{
  "model": "spectrogram autoencoder",
  "dataset": "babble in 24 made-up languages, each with its own sounds, syllables and stress or tones, from a formant synthesiser",
  "train_examples": 39062,
  "n_mels": 64,
  "hop_length": 160,
  "input": "log_mel",
  "win_length": 512,
  "bottleneck": "plain",
  "downsampling_factor": 8,
  "encoder_arch": "pvt",
  "encoder_norm": "rmsnorm",
  "encoder_norm_position": "pre",
  "encoder_activation": "squared_relu",
  "encoder_mlp_ratio": 4,
  "encoder_head_dim": 32,
  "encoder_fused_qkv": false,
  "encoder_qk_norm": false,
  "encoder_parallel_block": false,
  "encoder_inner_norm": false,
  "encoder_drop_path": 0.1,
  "encoder_patch_size": [4, 4],
  "encoder_conv_stem": true,
  "encoder_depths": [6, 6],
  "encoder_widths": [96, 192],
  "loss": "l1",
  "latent_channels": 32,
  "decoder_norm": "groupnorm",
  "decoder_activation": "silu",
  "decoder_weight_standardization": false,
  "decoder_widths": [32, 32, 64, 128],
  "decoder_blocks_per_level": 3,
  "decoder_block": "basic",
  "decoder_attention": false,
  "decoder_upsampling": "pixel_shuffle",
  "init": "kaiming_normal",
  "residual_init": "none",
  "optimizer": "muon",
  "muon_scale": "match_rms_adamw",
  "learning_rate": 0.0018,
  "momentum": 0.9,
  "nesterov": false,
  "orthogonalizer": "newton_schulz_5",
  "adamw_lr_other_params": 0.001,
  "max_steps": 8000,
  "batch_size": 64,
  "epochs": 13.1,
  "lr_schedule": "cosine_restarts",
  "final_lr_fraction": 0,
  "warmup_steps": 240,
  "weight_decay": 0.08,
  "adamw_weight_decay_other_params": 0.05
}
Rows from block 8 of the encoder of a small spectrogram autoencoder, named by matrix and row number. Rows with one number belong to one neuron. Each number is 50 + 12 x the weight over its row's rms, rounded and kept within 0 to 99. All counts start at 0.
After each neuron's rows are labels from the 100 clips, of 14976, where the neuron reaches its highest value: "lies over" is the class under the peak. Only what is clearly more common there than usual is listed. The data: babble in 24 made-up languages, each with its own sounds, syllables and stress or tones, from a formant synthesiser.
# fc1: MLP up (encoder.blocks.8.mlp.fc1.weight, 768x192), inputs 0-95
# fc2: MLP down (encoder.blocks.8.mlp.fc2.weight, 192x768, transposed), outputs 0-95

fc1.427:33 43 58 58 60 52 56 46 65 40 44 34 68 50 59 46 45 49 21 53 60 48 44 56 25 40 23 63 56 30 56 38 36 50 52 48 44 43 32 45 51 44 49 33 50 74 58 65 50 60 44 22 56 51 83 39 47 48 41 57 54 35 44 61 44 46 39 39 38 52 61 57 51 57 55 49 63 29 67 43 34 58 56 55 30 50 70 50 58 44 46 28 33 31 48 34
fc2.427:47 57 52 42 42 56 58 65 58 73 50 57 46 55 21 76 64 50 38 52 47 52 48 45 49 45 58 38 66 25 47 59 47 52 49 54 63 61 48 64 57 55 62 47 37 50 58 31 73 34 61 45 63 74 57 56 43 51 55 51 61 41 49 50 57 41 51 31 56 49 63 75 53 52 39 41 60 39 67 39 31 40 38 66 69 26 30 37 64 29 54 69 47 66 66 48
lies over: /ts/

fc1.22:46 50 37 65 41 33 56 56 45 44 57 26 49 43 63 36 39 58 56 52 46 29 49 59 59 49 26 46 52 13 41 56 63 59 48 49 41 50 32 35 64 43 62 55 63 40 64 48 37 66 87 54 56 50 50 64 56 65 37 35 55 37 66 66 36 51 38 43 65 52 82 36 47 64 38 57 44 41 53 40 39 52 47 63 63 52 62 67 52 55 51 43 58 76 66 52
fc2.22:30 45 43 44 74 29 44 44 46 35 37 43 54 55 42 41 36 59 41 37 49 86 52 44 32 59 36 61 39 55 60 62 41 53 28 63 51 53 66 58 60 59 46 35 35 68 50 48 31 47 57 42 76 42 47 47 59 45 44 36 61 66 46 54 46 49 47 48 42 42 48 60 58 58 53 38 65 44 48 30 51 53 43 23 37 39 53 36 51 66 60 75 23 55 48 32
lies over: /ts/

fc1.700:50 35 40 65 37 53 68 59 71 59 67 50 50 55 54 46 62 44 68 46 53 60 44 52 58 29 47 42 37 48 58 51 40 44 65 24 46 43 47 60 36 49 49 53 65 43 45 44 50 69 44 44 69 46 27 29 45 35 59 63 56 51 59 53 64 35 37 40 71 72 57 52 49 55 45 60 51 48 72 34 52 73 73 87 51 68 55 40 63 49 62 67 45 58 41 41
fc2.700:46 69 66 45 76 40 65 42 50 55 45 56 52 56 63 45 34 40 53 57 54 28 48 61 47 47 32 52 48 52 54 62 41 62 60 65 64 43 31 67 53 55 69 47 48 54 46 52 51 46 33 47 19 46 60 74 46 72 38 50 45 51 55 40 42 51 58 64 39 38 23 42 26 60 57 61 47 66 68 58 53 41 43 36 86 49 62 52 58 40 54 49 34 60 54 41
lies over: silence

fc1.589:35 78 54 62 56 60 66 59 40 43 53 46 36 72 70 51 33 51 53 54 35 55 45 54 56 38 68 63 63 50 67 34 40 16 32 62 69 71 55 62 57 61 57 58 66 47 27 59 50 71 56 67 56 50 43 37 44 53 47 31 44 57 59 69 56 51 45 47 62 57 67 50 32 63 43 59 52 40 44 50 30 41 48 43 39 47 64 40 62 62 67 42 49 82 67 65
fc2.589:52 31 35 59 45 40 47 60 52 48 57 28 70 38 37 45 55 34 28 44 43 56 45 69 55 50 64 30 35 42 33 36 52 51 36 52 49 62 62 62 55 52 33 48 58 50 40 56 53 55 57 68 48 18 27 46 57 23 62 56 52 60 35 52 28 48 29 40 52 40 42 43 64 31 52 52 57 59 77 54 42 47 49 32 49 53 62 26 53 25 32 33 42 63 53 54
lies over: /s/

fc1.7:43 41 65 62 56 53 52 33 34 59 60 45 30 55 49 38 73 36 51 55 46 54 36 66 25 26 52 57 52 44 53 61 51 79 46 71 59 55 33 62 58 58 40 46 48 68 58 62 35 38 74 22 64 58 60 43 61 52 64 35 32 54 43 32 53 74 48 38 45 53 72 77 49 33 70 55 53 53 58 34 47 58 41 64 64 48 35 57 61 57 46 53 57 46 49 51
fc2.7:54 31 29 42 49 62 52 40 89 65 66 46 32 37 48 70 35 58 65 47 53 64 46 61 56 61 64 44 30 48 68 52 42 59 59 41 40 57 63 54 76 63 60 37 43 33 63 49 50 51 42 61 56 38 41 54 57 39 44 40 47 42 39 31 81 64 45 37 64 52 40 51 34 24 50 25 53 37 56 65 07 45 51 63 67 31 65 56 52 51 39 47 44 28 52 43
lies over: /t˭/

fc1.412:50 46 44 48 51 49 44 57 47 53 47 30 45 58 51 41 39 56 67 59 43 42 49 61 58 47 52 51 64 62 76 34 43 53 36 47 46 58 43 39 31 38 51 36 59 56 42 61 37 51 61 36 44 61 75 73 47 53 37 57 56 53 39 30 66 85 53 57 47 62 31 50 32 30 33 63 67 42 53 41 74 35 32 54 66 60 61 40 37 53 48 46 68 41 68 72
fc2.412:55 26 45 66 66 60 52 54 25 56 58 73 34 40 59 47 44 56 64 55 45 34 51 58 69 42 15 59 56 52 70 53 49 58 37 55 60 58 62 51 48 46 66 61 52 41 35 42 58 48 48 50 44 57 43 61 62 29 42 77 36 36 48 45 42 60 44 46 72 72 44 38 51 38 56 55 47 61 45 35 35 67 26 53 80 31 58 52 36 50 54 45 53 44 60 38
lies over: silence

fc1.587:38 46 40 45 44 41 49 65 45 33 34 50 47 46 45 50 54 52 63 47 76 60 52 43 41 52 43 54 40 41 58 72 46 47 70 34 41 25 37 53 37 16 59 46 57 47 51 51 37 61 61 49 37 34 67 52 73 39 55 37 52 54 30 41 57 43 37 58 47 43 50 41 56 65 43 29 57 50 39 39 52 10 41 50 32 33 58 54 62 71 46 49 49 35 46 49
fc2.587:43 48 35 60 63 59 64 57 34 79 63 59 28 64 35 51 36 53 53 43 50 61 66 59 52 52 53 52 59 69 51 34 39 61 45 42 47 43 38 56 54 55 40 53 43 44 66 54 47 59 50 61 46 64 53 54 70 74 44 47 56 65 69 52 54 53 33 49 47 55 57 50 54 44 35 75 49 25 46 62 27 52 57 37 67 35 57 46 42 24 53 63 68 58 52 59
lies over: silence

fc1.357:54 35 62 53 52 54 64 47 70 28 54 70 55 52 22 67 50 42 72 40 39 62 42 63 64 70 45 55 37 57 61 58 52 35 49 21 72 38 39 47 47 57 54 45 51 53 62 57 67 60 49 45 48 64 63 48 30 52 45 51 30 62 62 58 42 62 48 75 32 39 33 48 53 58 52 59 57 67 40 55 44 57 53 19 45 55 48 44 40 76 47 42 36 33 45 50
fc2.357:56 34 65 50 42 64 33 68 38 44 55 42 63 59 23 62 53 25 38 53 57 56 56 34 48 44 34 58 38 53 41 55 45 42 38 35 34 38 57 26 56 59 44 43 39 57 64 67 48 36 56 53 67 58 49 54 31 51 42 52 31 48 33 42 22 55 66 52 59 66 41 51 52 43 58 45 67 64 59 57 45 49 41 42 42 56 44 49 51 74 43 53 58 30 60 48
lies over: /s/

fc1.558:60 50 33 69 51 59 52 58 59 43 49 46 43 54 49 44 40 54 45 47 27 74 27 57 43 51 59 54 46 41 34 62 22 39 54 49 59 41 67 37 68 39 61 32 39 37 53 55 61 65 32 59 60 50 61 34 59 55 44 45 55 88 43 58 57 43 45 60 54 58 44 37 58 54 61 22 45 33 61 84 48 53 54 59 58 53 52 60 17 54 58 49 45 59 62 64
fc2.558:49 51 51 56 61 71 56 47 55 36 66 47 41 47 29 38 33 46 40 29 66 63 56 34 53 49 58 33 63 52 47 44 67 40 33 64 57 56 39 46 49 49 53 68 69 62 42 69 56 61 61 46 39 55 74 60 46 36 63 43 44 74 43 57 58 57 36 47 37 42 58 50 48 43 40 33 55 55 36 52 66 56 58 50 55 53 43 53 20 55 62 41 35 34 35 60
lies over: /ɔ̃/

fc1.551:59 44 69 69 55 46 52 57 60 59 41 42 21 46 48 59 62 29 42 53 58 47 43 59 44 52 27 56 69 30 59 52 60 50 68 58 30 69 49 37 49 57 52 57 41 47 53 69 40 31 76 41 58 42 60 56 44 53 47 61 58 52 59 39 66 42 51 25 40 39 53 63 54 62 46 54 41 46 72 54 68 35 61 61 47 40 37 38 57 60 55 59 54 68 54 33
fc2.551:52 55 25 51 42 52 37 46 46 35 53 57 59 38 45 46 46 36 54 61 26 45 48 62 66 59 44 52 37 58 75 52 45 51 38 41 35 51 61 58 64 60 47 46 65 76 36 48 59 41 43 53 53 58 56 52 66 40 68 54 45 44 49 37 66 71 58 48 57 36 52 62 36 50 58 53 55 58 57 74 49 38 81 58 39 55 39 58 63 28 80 64 51 60 69 57
lies over: silence

fc1.23:40 53 32 45 37 76 56 40 78 44 40 63 52 58 47 25 39 40 38 60 45 49 64 35 61 34 38 24 40 61 50 41 50 51 18 66 38 79 56 49 35 52 46 48 53 33 51 69 29 41 50 61 54 27 44 47 61 42 47 80 39 37 69 39 46 54 59 47 72 52 54 66 59 62 47 40 45 40 52 56 57 74 58 54 51 59 61 50 32 52 57 62 77 31 36 51
fc2.23:33 23 33 66 53 52 58 49 55 37 32 46 66 60 42 47 66 52 60 63 28 49 23 37 66 48 56 51 72 63 53 44 57 53 44 40 44 45 50 46 50 66 47 43 43 56 50 52 47 41 42 38 59 51 55 31 49 67 51 51 35 66 59 48 55 63 34 52 46 30 50 58 44 47 70 44 57 34 43 39 29 49 32 47 63 44 22 28 59 48 52 54 37 52 56 49
lies over: /ts/